From a checkpoint of a small class-conditioned image diffusion model: 48-pixel images.
Rows from block 4 of a small class-conditioned image diffusion model, named by matrix and row number. Rows with one number within an expert belong to one neuron, the router's apart. Each number is 128 + 24 x the weight over its row's rms, rounded and kept within 0 to 255. All counts start at 0. Numbers have three digits each. After the name is the row's rms in percent of the matrix's.
After each expert's rows are labels from the 100 images, of 14848 (inputs lightly noised), where the router gives the expert most weight on average: "patch colour" is the nearest of a few named colours to the mean colour under the peak. Only what is clearly more common there than usual is listed. The data: rendered scenes of toy objects such as cars, trees, mugs and chairs. In brackets: how many of the 100.
# router: router (model.blocks.4.mlp.router.weight, 32x160, trained with AdamW), inputs 54-107
# up: expert up (model.blocks.4.mlp.up, 32x80x160), inputs 54-107
# down: expert down (model.blocks.4.mlp.down, 32x160x80, transposed), outputs 54-107

# expert 6
router.6 071:152098115128137142116162141158153139133114105131125124187128128140140162194103123137078105105131177148148127102116125152163137149128158153140201108157133164166101
up.0 107:094175125129135113126147120146110163102136132159113140118179125159138111174132134123106125115101120180133136125126083117134133102148132136158145137163156105151148
down.0 110:100069113149142161108150106129124107172128134153151118112169136120140086131117126120104129151078103153125121125131167103119113097112129108113114120123133123132108
up.1 102:099129135135104119112129131196136155082152099129134149157122129118133099143184139130105111119141146115166131163146124102146134162168158136106121151128131129101099
down.1 107:100127123151122149100149124077145117178107155154133161151138116119123107094089141130101112134166147148174115080096124112107100149092144124153132134129157131141168
up.2 117:089120121089135104141145123150144122198137130143127149153095176130105191117107060098120129134124163121183147117123133124156113141128081124134139089121141141115171
down.2 120:084138117099135149143144118108114146072113123139120147162090076122166187120152058097120126119130161133158103138135115122092132127122105141110133098152136161132098
up.3 099:166109122130000116119137110117095118167125145145164091119113130114127151121124124114144127175126106149105159129106161124106115131140178118122106110112091172147140
down.3 094:164149129087085127095125102139076119106138099137156110146126152153137144180135117123158084121118082149096110138181105116163096110101182133105121107137138150109144
up.4 094:130159111140128104138151108092104107149120132170133133141187123147183089139122123099153093173128136096158100139129096110135119124161137139107119117116118090151134
down.4 096:130096102147091150143155112177115117106123117196111120160183157126078088147132103095133104103126124117158167104112160119107145129090148101135157137112112094105133
up.5 099:081090164110110141120169102133117087118105174107133122109090146139120148160083142108141116097113126116123132138156141159105117139124113139147147099139129115131137
down.5 087:076133161141207110126165095163107159142156094094135131108126112130157143166165150137145146143110132099104145149117111126180091113143121099102157118140073099139104
up.6 116:131126142108113110136192133151144121174135170103141109135150102120116114085143131094163104125129162082150137154094117141132124137128169118106146128146135120110126
down.6 112:129122127118144149138206139098141126094094099132144124117141158158142090166109152125159111136115134101149117094153154134119108144118142118148134107131133139153143
up.7 084:118148123097191141130143136155117130081161135142141148147119137121104144105143120144107149097155100111148159148134131139142097111133083107150088150108153082134131
down.7 077:090098122103127137137130154070107122176121141157133161153122122130155169144120096161105141154117133128160111095104129138093166138116087134123136151139136107133132
up.8 086:123130130147160145131128134077143122140139103110157146137076103151144127141157097136151127170101151121130098068117147122105111097140158118188135112130153123151105
down.8 100:116111158129121104123061154177139112125137140096092131113096144106123142132142099119143149077091160172112115166130135136117088090116179143085119107113121119120172
up.9 105:169131153098154149144051123105169132146117096122089106128184114116171171128103111165123087146106127098149113138120130105116136151132137125193098091115124140122117
down.9 087:152119139120189158130072119164148112127146137154124146125201130131123168135120116130130125132114067069129125125102146074142148129115120122111175141160086122125132
up.10 113:153099122157126164146122100070122154125084127131142102121128132151140140162100172143125118142144118138150120119184068142093134119139144122107120117137125138101168
down.10 114:144153131164139092156106102194129116138161125125154089145119132114117164134187184153121140109126130143152144110095170153150100103129133134120113096116118143145080
up.11 094:115145122142078101112119146143147129121089181129063097107156118116132131135094153129123127135174081103148138142109162151130126137132070152098137132085120157123114
down.11 082:154149131124107128152097135135167128132160123140064079165146125134112126094171133154135125126124115197114124083148130119122052134118134106148147121098123131132113
up.12 083:115144141124131132125128119099134132145147173157109127164151141149133132134210139120126118150133150100112126135123154138129143116116178113118175134154110116112136
down.12 071:107126133162074131121143106129156136159109107138119128130151149163114135126101139088157155136087140057111142121111122106164170125122141150110098129152135129165115
patch colour: white (33); pink (32)

# expert 10
router.10 069:153139104114156158129147131118155143135103128158110121193167127118163133213112152153107130142139159114140141118113162141147129134158114160154146133164167118149103
up.0 088:151127160118118136119125115166132141101167143146122154159151127143131106092120114110143165105129082150117079190148114126136109097117157160134094169149157127175131
down.0 108:149119171113127135098135114122092127149112103135140147158143148130112114133137102091153139148106106123130165059104155119126114085141140091138105148117137127097112
up.1 090:154132125092072135131154107140126088147144159129142161145107107077110141113096152111112173138133129100123108137128134154105152158127091151103110143192141134144132
down.1 087:161107175098122103110143116137112159116111123123091139132124130148156150103147144102113150122154147118114114090154124163151135193156137113135163146080160115141094
up.2 098:140133111111067137118088129097147130126121099122140112118128133120150094180105152129090125143125126130130102109117128125102149163128111141200091109132114106151141
down.2 080:183130143130133095112111135147147154132106121137127116111113133141121133097123142120108154162130163105123131149143132152129157135136133105082185156113114140099121
up.3 112:113131192119086119121137137136142158130112152132134128141068125121152098112109115142185156119133102101132139152088112115121124093094181155132179128158137105150095
down.3 138:119116190118105138127144109133128113131148100134135143144080130152117078135148117122179143141121117117117116096163148096135123080171182104123125113104140122111166
up.4 098:155165167148161124099128115099128121133109137162145132121122135134145130076150133118119131138141140166110106106103136131112145131095131122126077130117096103142134
down.4 097:182106166181143140123113133145122126125128123130068099114110146108103137201119144118129163130132135171103167115123132139117127124176142118171157113105143119119122
up.5 083:068138135166090143115130154114131136125136133133254085152141145148116120111149098152160141136120149132132113126109136093156109137088170134134158153155134116135114
down.5 072:091118115110118133133123108122152159135100139111202129148129136148145184142124145141136153130129139170116111111134114127098090167109147116100171123161155129114099
up.6 095:103149150113091125136127128113101117134112130123124135154175119145145120129102126131121133153124135147109116106110172134103072110128119130203221162092141081141116
down.6 093:110123143119122127124116138114081119127129111124134151157179113131116121077111124113125113094126126142138130125109092143153088111121135117052052118160123107127131
up.7 100:053127129123118096111138150096129129158157101120120180158167138143116137092121112142085138111119120129109143141113168136161085142114151127126152126103111155103131
down.7 098:064102118161129164114130144155140119091087146117166159166167106113134139134134112143084133131104131132123106128132103120112128162148155135153147108162075155120125
up.8 092:098100120171097140124135108127111128116151158144196147115117171099144135076153144124153121111131123156137130126096131151110102141139149110171120142150111101131161
down.8 089:110158134119136107123105122112111137133123073135150143084079101160137153146153138143158113160111121142148137136161150147119140155097108122091119162110145088163110
up.9 100:140111136121128142121114154168109167139146115107169183136110130131100151130172126160110128165170149132106147127172163127099145140118123118110099138127116156115120
down.9 113:151162127120109101122099143075099105137110137090084198130113117125164154094110133155115127118172145131122123135082102150176125138163132134155144132131135146146106
up.10 101:140081161127242128138170110099115129137120147113142105130109115140113145133144086122119119141167152120094119104099126122126105143102157101155185115164131126144132
down.10 101:140179141093095135132164100154127117137130117116124082115107137172163132166108081113139118114156106096093135145156146127140110155153150163122121091114132135142131
up.11 089:132111125135110095144121140132151119165142125152143096117133128179141114083154138137153160109134127140106145091138123128099133086136115147075134083113161135107168
down.11 086:092130149120175147151111143131144128114133145142070073137108124078096104145120136144171156145119155151122140169133129143153119104140123104111090118142160116132083
up.12 098:146144142128111107108111120174146131127134064138159117124105116111119135129152110110130127126135128106115143092104138108112110109101166089189105127142138089124115
down.12 082:155107119143150126130098152093149117093133178149115103168095150140131135143109075117120123109166143145119124158157096124113157131157084173075129150108109107116137
patch colour: white (73)

# expert 25
router.25 075:124101131130135135131124129134138124114127126115175151157112137124122106092121115135125116147114130134107146121141157118141150106125089121230108142142171120126122
up.0 090:110155132147118095130083133163152130131118135130116132110091117135138117101082149086121133118138082141148129102111105122104156139144102141184120127137136138125163
down.0 094:140148128127072139108110150127130102124107121164163137131116153090110113181145153127134097126103132115141177134154148139165140123114118158142093109138085140101118
up.1 082:151119146133137101099059118081115094109155101147094129083106088102106138086136137115153130151118132128127114113105104122085148103112106139150111117142140137109104
down.1 083:156125119105077110145090134136144120124143128158108138117145133121093116154126099120111116097103126167141134132116125135158127149140123113172109119116161172133163
up.2 103:125138131064151094131114141108119108150136121103135154119127145146143127079133139120096126133105068135105130125116103136098117121118134103109073146124082106119112
down.2 102:121099132169222143143096135143116138126133099108039141160123127110112146146095133120129116124103128099117115107121133129136155144122153139146162151118111123148126
up.3 107:152128126085193136130128129142126122136116122126143100113137096107137144212123109169121122138115122116123140112119097143119132124104102125083123122134140146119138
down.3 105:139145104149199131123121116127130131128157123137179111103098131163114117090191095127121144168131106086116130145122181126149106096141111132096077134112121114131151
up.4 088:130130142103059112151151147137117134120085138130147102113156099165114131110164091129136175127121089137084117126125106111099151113111137085145155095117137132159126
down.4 085:135120111131080141171137125127109151120157117136120108103126147107148122214113073134123154136111106139105134138125155109142131116147121144106104111118155133142135
up.5 089:158108128133145129126120116099125106128139085135039138110146126124118125078172123134158159125126164133114082101117125137089148133147141112121124154105176111140119
down.5 092:161127172163185149106122161144158138134105120142062129145132129115153139092075107133142149100108153093118171131121132162140079151121115136188148086134183112108130
up.6 104:089125150124080090171116119094111077131161123135128156115066124139119149105155108115129119106114112105106127127142106115154138117124116125118110136123105096102143
down.6 092:089126100011180134135118135145110136145119129112107159146095137112128128086093093107118133145140090099157151139130119134102130122119142132084167136144107136126152
up.7 095:161131083098083117124162137148125089152157118097136131149096114107129162134061139154120126119111160073097121113153162137115149174086126096155130110097124121126133
down.7 105:149131117121088137139168098091164157111089151102115113141126118146134159140208128145100131139111174115100120130101089136142094167150124150099138126145128120105119
up.8 095:143146160150113111132125137091128136129127128142181135171186135136120197123137130160104127150117180128122148123126181123146139135093119125120181136164095146112086
down.8 123:110133126049056132147142153130144125153121120112139118123148130091126126168118145141136123127090164176093088124096110130125146086137122167098089156107089131117139
up.9 112:105099124157039099123131086145124111126131119134174149081152105117085144064129131091177144147106145133094102122129093103097136131128123112107099125101122116116134
down.9 100:111135109158149120131127118098136148131118116117087135130147111147149154056128130132147129127130124119113109132113105149123113139094154126106161141124137141110100
up.10 091:141139133155034142090111121162147143133134125135173125105109113152140071107149142106093139084099143131107140175156098135118104111135124105121169144137099128125130
down.10 095:122114113160110134148095104133112118101114101098159127112131100101142111162110120110125122139166113079117122129128130095119177109120139108170135140106101146145103
up.11 092:113105123144099119163132106158107063132117125113152118111168100121172103094138114096120117145143129165158146137124139142119140125143141136173073101100150103161099
down.11 103:149143126087122122146113133080109129109141130115105121135149135089098110119107082130129092140115127174150118123073138116117161132145128131165154118143144115108154
up.12 109:108102147122080121124108137127113139142098119133211130115163126123115170180123113119112117119120139125092138124115130143117143147108125109027159111147098119131109
down.12 106:128132134157113125141109129100126113093131124141039135142150110127125164193098107139125110091138174161141140128132107140127166146132129140189133129129118171106138
patch colour: brown (57); black (41)

# expert 28
router.28 175:128127154169151111163100117121113138135114125119094159079114105174124090102127114117140132154097130155116111099156124089104147108091115129111066113114104116106130
up.0 097:110159129138140069142118120117113119161124147137140128148124118149085161145130098153168132130147174132132131183124122133147163126134152137140150138111131123115129
down.0 082:178127141129071107117117162101147135152137175123153114139143143125133079144110117114129105106117135146130108186111141181155136091122088140090136140116119116110137
up.1 082:151124142132125145131160117144101080128123119117125147137120124124123140159112152160124098136138137151136117162112116137128118154100159140149089138095082083113127
down.1 079:136122131150135153111150115142153143134115136133129041102093124110127125151127099115146118127125099109138126172192116103139137119106129154111179128127128135108131
up.2 094:139090138122147122125124121136161106121129105102157090131121145104071143187103168144121090140152106118116170142120148129161149108146110117105123106121104146108133
down.2 086:125121156139056122112149115139122137156135114132129155164141153090123111163106135129139144107092118161124175166122170140155120135101148119139164154129174101140141
up.3 081:124061184160108094134132170144143163167174107146113118143104115138109110112115104139162096101114116116128154135155070144071124102120135153134109144132161131095124
down.3 095:138128100134150114144094129158079137100102102153121110172106149092135098069128110075150147096150123114127149100065100123121163094140157123117116141112097102106121
up.4 077:142113133163101138160111098127109138143147130099115149104122141110159153097130100129161102127127135097087090118108129139102079139137128164109158146136125126081148
down.4 089:105123131116127152111111164146136078136144160117110156112150126132161099159114145106095118124119119185183105156077139099101129091141133149103125141131109164140124
up.5 113:175147102099126113136144135160086131114121123127142127168147087168108113177104135143139099138126160108128113147136125085141109158121143156145127136150114135144139
down.5 110:101141150184103103127096118163156127123132123128120131109126088179114138161088118107118157140136111149117117143139124163151104125124121144106088089139131131149137
up.6 160:091139121113143092152117134113071126166107118190130095099125124152136133150094114148149143157150134158101144125138155138159102146091137164123132108106157116137100
down.6 155:161150134146097094093154116099179120146105117071132154168135110164132124163109154108108104160097125106165136124133155127155097110097122170128112138113105132134096
up.7 082:094151140137170134140161155116137104151125119117109169142097118132142129117138090170151119122139118147130123124162103172136080103115085130125136122069123094107094
down.7 096:137148122138152160102151142126092132164111125113120079147160098124133151141109157102142111117126142133123126105137157130129096124142128151119100157099106177140113
up.8 094:136155115180100117135138103105077092084154121136104141072098105154116099178139122115149110143158115123135123175125100074116094117166164140129114121133123117115131
down.8 104:115131115101117108117145161091147127072152133111130110139160117144143125164165123122109137147122137130129108193132160164134097134160112162110123125128118116102128
up.9 074:131161137152106164121136104119119130150072131146121127073151123154122118065102053110148108111130137162154156124134142138124117139148133147111158114115093133097120
down.9 074:107091165109149101141163102148073150131112126116134113143127143110140164094128124163125128163119137129116153096150100125142152133142169104145136119120140110145114
up.10 082:102157132130114115138108109094151136137094105109101179123141176118160157089108115136121153116164121106110094128134067133059128119111160084075132120152155100121123
down.10 083:145071076117145161144130171132109170140119114119124082097104152141098132074132135108156111140095082103143116078108099075148143154108147114168128087153104155112123
up.11 092:125093121153145137154128145171136154124144114138128096111151100135111136126168134142109158104148070158058122108123098125088136116056096136138148101126114149125148
down.11 091:107121108100082154107131112178126138133139114114138156139151120158096137136161116079150099118123157083184121103112101142092154139052152135105115132142133117123122
up.12 079:144123156122123135141187109086144061138145118148102087099129101153148105116116089098162100142083152125124087128095111139098134090094116153113150116103129105115157
down.12 095:110081128115123137101101119089162092086152134140119176153131117115147159162112098141112130130157096136148083101138138123111131124104114131164107152114117156175181
patch colour: grey (64)

# expert 19
router.19 058:148122106100159128110154135121130123125152144162180106128078153115135097190100134168074127118115132123127129107117147128171174084118145125110142179143142133140100
up.0 117:217126149147104142128105130114135135100129152163126136141130125123145002139109128114149125140103117154119108123109101106106127095126140137079121113121107104140134
down.0 112:233110158139120120135105131116146146120107103142132108140142118125122000138153126133134118121113122165119132131138140125110104106136155125152135114138098133123116
up.1 112:134128157114116126092104120089115135095166130121145123128177113108142180156138124144119139139104106158120142111070138150088100156155137149128052120160101131132136
down.1 087:116107151102122137141132175171127124165074137124139090150149148155138152159126140134114122134084068137117113123188107160124106154109116146170112143133135149150126
up.2 089:129116091083058128116108141102117136158090113125091165141120134104096132129094099158105122128134122160135121138164140144132108131116116130143115110128164162155120
down.2 099:139135107094081149132129124175135111122138135117131148107112131117128094145141098164101110131161133170144120159101106128119098128154126129098191103142100115097149
up.3 108:133153108092239136112132127156115130156116140136255101112143116142128139144130127127124135109130082158120132124106131126114109108088140120112114099171142138148132
down.3 114:130106143177151117122143138132126137111125142112114116131131126113130136144108111151170143163147088110110133134121122140133124097169162134190128114115146135121109
up.4 098:120087143130122160142142099158119118107114142128150085056127134136114084136125130117169137119130135118090083118105144119061138120094143113076101092174094123163165
down.4 095:132162128154113102160150112094120141114162112132143082091102139141167098155148154138171118138099105100074139173164127124181118120153140130119109117098115121088111
up.5 094:102141119097119148090141139106135126150096121121145141126183099107144126109122108126144120102121109182124089140120127121134119091116133133123132105141122153133089
down.5 089:141123111116139127103140082154144144099159144136110158125202141133139113187126119125123124137143122132128156087112141152090147129109144148120155145124142133121154
up.6 085:098079156084139098154063112153059140106096152114157126150119128142137168146109128096136118104124113153153131116142128137151133075125119112080093118118103079103152
down.6 100:114157149098112127137079129098060134140158090123104127151132135118114182148170143131141110135120126128150114140109094140092139086146149133124125167144110093161098
up.7 113:141146123053227147120133100146108113134108131114078116111164128157120140108127157143106107115128139114143130149124120130107126143132123115127093106149108143119117
down.7 086:099127130130139141124145145118119127126141149119108127127130138124131089094131128137104111133123131078111121119142131123120151110117113131048148157129090118122146
up.8 080:086108136163112118109118135080115125085141105128232117085119111126123113116097128140137154082146121178081143134141124148122098100138116116143118128151123109120142
down.8 081:111124148091158110110109141155105133108115142108169134125140135141132116060169153133133135120142107170102120117141133120128155150141117132030092137143138123149112
up.9 107:047113117097190135134151145084048142116151154109131160090119106151147104177105124115117140142122068157116137140134119142143128148127153141166065141130124131134116
down.9 090:086133110097117124127139113179077112153119128115123156100097161122129113151132115111133124126120148149120123139119118137132136156134153106122069131110119135128120
up.10 093:148131142132155116112115126150110097137135160146108158136139093124118198146130165108162131131155128145143125142120123142132087127192095139087095123130147126148146
down.10 083:122150113207110137100086123146141154129097095132112154120136137150124191141148166107141155110149112167141130084135151149134113124105109123148092097120153134136112
up.11 105:124121103135107128120193116093144123138141137129127161145098103178127119135159118111116128162114125111137107102117152128133130136135097122097108124152158104097132
down.11 117:097129119072111141126204137165147124108088104140148162125097143092127127125077119115129125068129131145122101133154118133130087161131129141113173103109171110162146
up.12 097:166146120098199150120172142176094147161148125114074089132094168132122135152152125145099145131143138145133153111145166123129161149112149110134141157080088146173128
down.12 104:155126119097107114099152126074100129098120137132121136105074130124125127121064129146114141124126145178131142136127112126132146141169157129099055134154082130107135
patch colour: green (42); black (41)

# expert 12
router.12 142:110119145138116099153091111110130109114130120116099133077088118142113119065130114122137128106097110119080119126149106110093107116104115118031104130104088125097132
up.0 093:086106127153137148132133116130123148156161122130060118123149158123115147101156136107105108147143149130127153138123155145101151160118163086135085113164112121138140
down.0 091:136103135147143136118114165156130157169149097111117157126132157109104114144154105144134141127093124177130147159089135114118138127124111101076137155144141134133132
up.1 096:130168148185117113121105079135091137156132118151073085128142096109128128103143106118137161128120126103119101132128143141091150117167120146099136153154158161070144
down.1 102:137132116138119110156147112131132120171125140138141141181120159135134074130131134124127107169113076133135092136150148117116144125132098119140119133182095172108123
up.2 111:180141144169110118115117159141089179069128119147079111145107131105119119133133132143144129146144133121123107116091099132142135120086151106104151112146096135132132
down.2 119:078130102110098112130111087145120179054131123146125146122139122149114140141121135091091142105144141122121107153101109095119152139118124112107107172109159135124137
up.3 091:129139175169122122122118131129131140112131116107050120120135182167143144099139166076140129124146142125080132132128117133138096081141115131115139154109103098115136
down.3 091:116118129152171160120108141059079155130164131139148075145130165127140097105145091166153127077138146094125127131106151106140123156162141154129113122101150171114159
up.4 096:123154119143109117146139118158119134131101147128075081115187109082136132158126145125168157098149153127125127183129131110104092125110184105111115087164134128118134
down.4 096:167158106132127145116066114102140103123150094110163121094117100087134121116152095102120115129128094160100148134127126136114128104112116120145125098170096096134125
up.5 108:104142141131110131109149149156111122124122129098101120153170155151086120139155102153167125166117170165140129133149090169121171124143139104120115149104135120136128
down.5 092:148113162138093117156111103135144142122125108166164126103131144128078109141125154092122133146115072081133102091130129113142179116124082096117130100141092117122106
up.6 095:130108125140110184105128140146113103168135104117089127122158114176138129096139118092124116166136128122135079187170095116135149106145105108113144106083122133055118
down.6 095:150130107105128130129149119097170148102111122138129148113145134150113090156117135090111132103103136172099151036117159140152142107133160135127098136127166155176168
up.7 105:114107146131112122134097115121120138155134130159106141146134099123139148128187107111086135130129125079134100143111113110123108143120143133121152056144101100149150
down.7 094:142117141134104108141118137158145113174133112132119107128149102128126091181167146152144109141127115148140116154102122150116115151109167120098125154163157153131134
up.8 090:118098094142140099111099110177144124148146123111087119091152085154111068157140127090169167156115136113124098097152130148131135126143110183143092102098140080088124
down.8 092:109120126110106095126105151141164150113130123131109092148158077112148137180145136122118076142126114132084142115151132115147175141146124176106190137105110088118166
up.9 091:098161148140096139148124133123149111151139128124096155192089126137125137072126171134140146158124122123105138148146099136164126077085158144100094139153104144132167
down.9 095:178150136148135138113104132165116138142093130156159121129144164103123121125083117129105123126144185132134122104152091176158110147129109122131175136119124108123145
up.10 102:131102115136109111164116126111127128136143138141102123147103118135119107119150131095104151133125139143127146133147154099109151171142124140124137112118148131129131
down.10 087:145105105144094157120105147103111148094177136132148167134136157148137179085115149133174124130118100125103128121145117112117127069167141113100125147122093131118140
up.11 082:157093095173248134149114100149122136115138095140133130091102156106164145144135125133148084123117127139124103128115103135143165179108091132094118107093111139134139
down.11 075:104098117111107115147155133115130128117127139161140102122104113121137099159145132141123133111119103103143112123091162178131180147094092145207184147121137130128126
up.12 081:113084151156205117113145137118143089153139099092105123145113130175137117105117133143171134094099126110135105105133096137161084115133140136137155105126103134112153
down.12 079:131118097107107168134134137099166151136157138146120123087119140106131099107124124131152113100120114147151144160181097133134083142128093118096051143121117107110127
patch colour: brown (54)

# expert 20
router.20 081:134137151109107140121137121112112131130124133132139120151132160092138129100131144148092118120132152116103130111115155146136090116107145140064165116138089136134126
up.0 087:146136153103150157114112158106188146116145102106126162147134111134153117091169127115095129097115117129085134094149160116108127129111143159121167163124078136133104
down.0 096:175112123117087091127107097120162106141115184132143140128159139094105111165117158153102152164158124125152134111122088153106113104127126096108149131090113144086153
up.1 108:131126193148193142126112143160131108117080153147217139151089107110119148072090140100146146135104148157104103117100124111107126119124131156096150144141134106141110
down.1 074:152118164152094103116169128112143121104127133123028106126105145121144129145142115177123153150132148166110142089108127133143162121130136119171181113124111110167098
up.2 090:146093141160128124100154132118090072146110147143159110101150140147153150123133098097091155119146144138162131144097128116131167165107146131153100109136109129134125
down.2 117:157096136191083110168110101154113138120131131144172097097158133101167142187112109161166114145125142159113078107126136146132079105110142126125114125104160130126131
up.3 116:096113124102150124147185104138117121149162112113138106159135144135127138197175083137103126142131129099124115113098151105127152133113115117132136125128120157150101
down.3 095:119121107111122110131188130102152136095058162139121087144136140093109141126087095153115145140142127099085122134134135121148095120132135116143184104115133142096132
up.4 089:126150136161137111101131146104167118062140122134130114120073147106111098120130111133155159125134130138081128150104129133138158136128138102120130151106137091085133
down.4 102:118130151092112139123122093127139127145091118152142103120101141163101098121134096131112142139152106113149134137148154112077153124157108128099133129127171134132136
up.5 107:201136121128123127086122117093136091136167106119158165134146135143118116037108112139124117126103134141126115117132087127133133160131124100133092136156152126135164
down.5 081:217123118100159114107120117173134148115085126142132113121157101110118106150114113127125160147089111113100129111135113129118105157166121144124113143126102118103137
up.6 090:116122117191154156107108125097139155119173130112180136118117112149129150140102129078132123137142146131133106124116127136140135097116118167123137151149175153153123
down.6 095:117153126140106135118113111185124109145108086105092142138141119121114139146080107104126119169093184062132115132122160097133147123150157100089112099120099109099136
up.7 110:139139147182000102118122134140134142108104128112098134127083121109119097121101153124132127137117154146140152130144129127115146132137135122129149113137097129106147
down.7 093:114128120086090136132122110111131135140126138149133132163086161130134106155171136157113126153143112141147123102129132130134146136122118110205179153162154124115148
up.8 127:122156154100083096140080118136108144115128114111114174103144129113122153142111107128132123138113102108115120114143071129098125140124115134126107126140112121127163
down.8 127:133099119124129112140117140136104134110144159161110115121126166125124135105150115149102116114121167125130154115162125133112160173130147155113108094150139126123134
up.9 099:160112144087244154106135124135151123119119162112141105134154114157127118174107155122123106103150171104095098157110162148140066133160138146137136160149144099139131
down.9 089:117124143127160111130110129150104158161127130104142105121141112129153134035149159134165177146102121135123133139130144144138164120162099122129195116120093123113111
up.10 110:150133147098155117138132116125099138097149173128127098125127143124119146169086119140128096125125120113115119160169157135124062117103138148125106135076162141136077
down.10 097:144145165059163100100147147147104127128104086130117139112166126131139191000141119121123146159107118112137083130142101137102170137108127135161136143144151135133090
up.11 081:105133138116150136172140125117108101100123101148157182089132133121139162105156153091140097148106161083085130131118126123163141147119113116161133134149107126130158
down.11 068:103148099124153123129127129154091129117148112128096111132163108127137135181146105081127119129134151112155134136093139129122174101105156123067120125124128130130129
up.12 100:134148175164112125142063118172128068114112136134093135123138143122074130103164163138139131133108111170097146129154150130138117117134136136158161106101098158127133
down.12 085:126130115125152102096112121109140123112111117144171088147155148119106142131104098109082154141180115123135127153137191078136089109120114103093149092138101129097138
patch colour: purple (54)

# expert 14
router.14 056:140140089114141140142176115080137117096125114126125118147143139117139106085107129130105114103114108133090127103118119135136099108144136126103135166120131123154095
up.0 092:114130105139118114119192154154082098127149117137100140125131142131072143176123128143121137131147129154140165144121174147150118157115113121151132107087132121127134
down.0 111:112121087114113137115195130137069171124111154121130148120130126129150145041155124149143150098129154144131135135111118125145109146128128141118118117169101122161138
up.1 106:131137154134137150164134157132115163114179140123126131129150145145141050135133129141115125170145151169154140097127145140126131123109098125110087097148088102153108
down.1 132:114113172088122130134100151137126088160086124094112154102126135082146059068111101130133136086109137151135131152120145134123169119131131106119131139164106111124120
up.2 102:108094123105177135122144121142128157132120130150201115161133121143109135176155112127117127133131107112122140118128146136119153125120157120104141105103094131158128
down.2 103:118156137156099113132160114128140114126128116121067139152145115130141131152069135144135116131138154169132123136137099122094100166127121117185100133123102183094115
up.3 099:095139093146123127105078077112112069123145107101126118139105131127106152097135137170138118090124123109095132143154128107124107128121156141136094109140157164142145
down.3 109:118096104105133109123118085133088185124123152093145127117103147158160149160142136166127132172134137115097130117121144103144163095117160084106125121115120159067116
up.4 104:121143123150164128131103113122126124127104128127101122110175133152122130081171126138085143095138165128160084133130111111132124115139127136102143133110111132130089
down.4 124:090118134119088148121152150140134122131116123137171140094144139124133159163114123126162175169152150171116137113121156120096162125108140107102089119145155151109107
up.5 109:140129147103139122138075141127128130140131131118169151096116099137141145081155138126164151134143114088110132154145108120126134129113115113089028113169128129119132
down.5 091:143147151116212130118102144095124127129102136097122132141127160163127125039117157145098110141146085096108115099131169117108146132138125123133197168097140109118137
up.6 093:134179131160130141114160142135176137135143088115129130108166145136143113114166107166094134138127107105143111171163148143157145165136118149144079130130165139135101
down.6 117:139069125149126139099168120147162123135108163159143096110152104129140105122097130146092141127148103114109132073133110155117104172101105119131150167106172144119161
up.7 139:129126131169235125141109127144132130124134127123094142124106126127102112055137132118148148119123145148120124125129142120132117111129132147101048136131122132118130
down.7 098:133140117165231123141134111150135127144135119130151118128137134142133121137117147126130133135128143129147124114124137121121114116130131118156162138099098127129124
up.8 080:141124152136153128133084124131093092149117133129139098154107150122123150134085106110115141134144134096133101130145126149121135142060120122180136107171113082103134
down.8 091:149147139099113113121108120147092139102127118137118112137134106129153123144151133122108126137157142077143167127100179149110136148169122118137107134084124092145116
up.9 096:108108123165135133121092120173110130110101146121089165137129153135134144122137107095124113111080124159138117117120126124111119114107092118176113160126118128098130
down.9 081:122147119120063144124094146109119100158147107110095132120137097112120151137138128134116098148101097131145130127136121136148142155122117138129073144142126113129123
up.10 106:124127135078071107123117149120069125128128109136141131112124094135139127167116110128139122131092119126127120118146166115111105127124118121144126116082138094112135
down.10 079:120126148152141151103119147134123136134134135134034150143120133089116126116146109131140122125098163120115128150118108109112103153153104165147117134159112103147142
up.11 126:126091136150005110125117102132142120129127105114132085130131135135121117181133115103122111155124160103137135106103143119105180100104113126153094096162123102120121
down.11 096:097153104157156123123128132123108126143146139129094089127129131141147128182104120117138098137141143131130132164153104143138098127143143137159110078147124151140139
up.12 103:120124109102178136152149126125137121120116128156147080127152146119143123076160100134104120132139137135109142123131161136152068162097111124074105130141091143125118
down.12 085:113121081131092143133132137131125124140127169138125096111134132135106130139115108105141152104119116138126129135133116143121143117138128160094065106138100122140150
patch colour: black (82)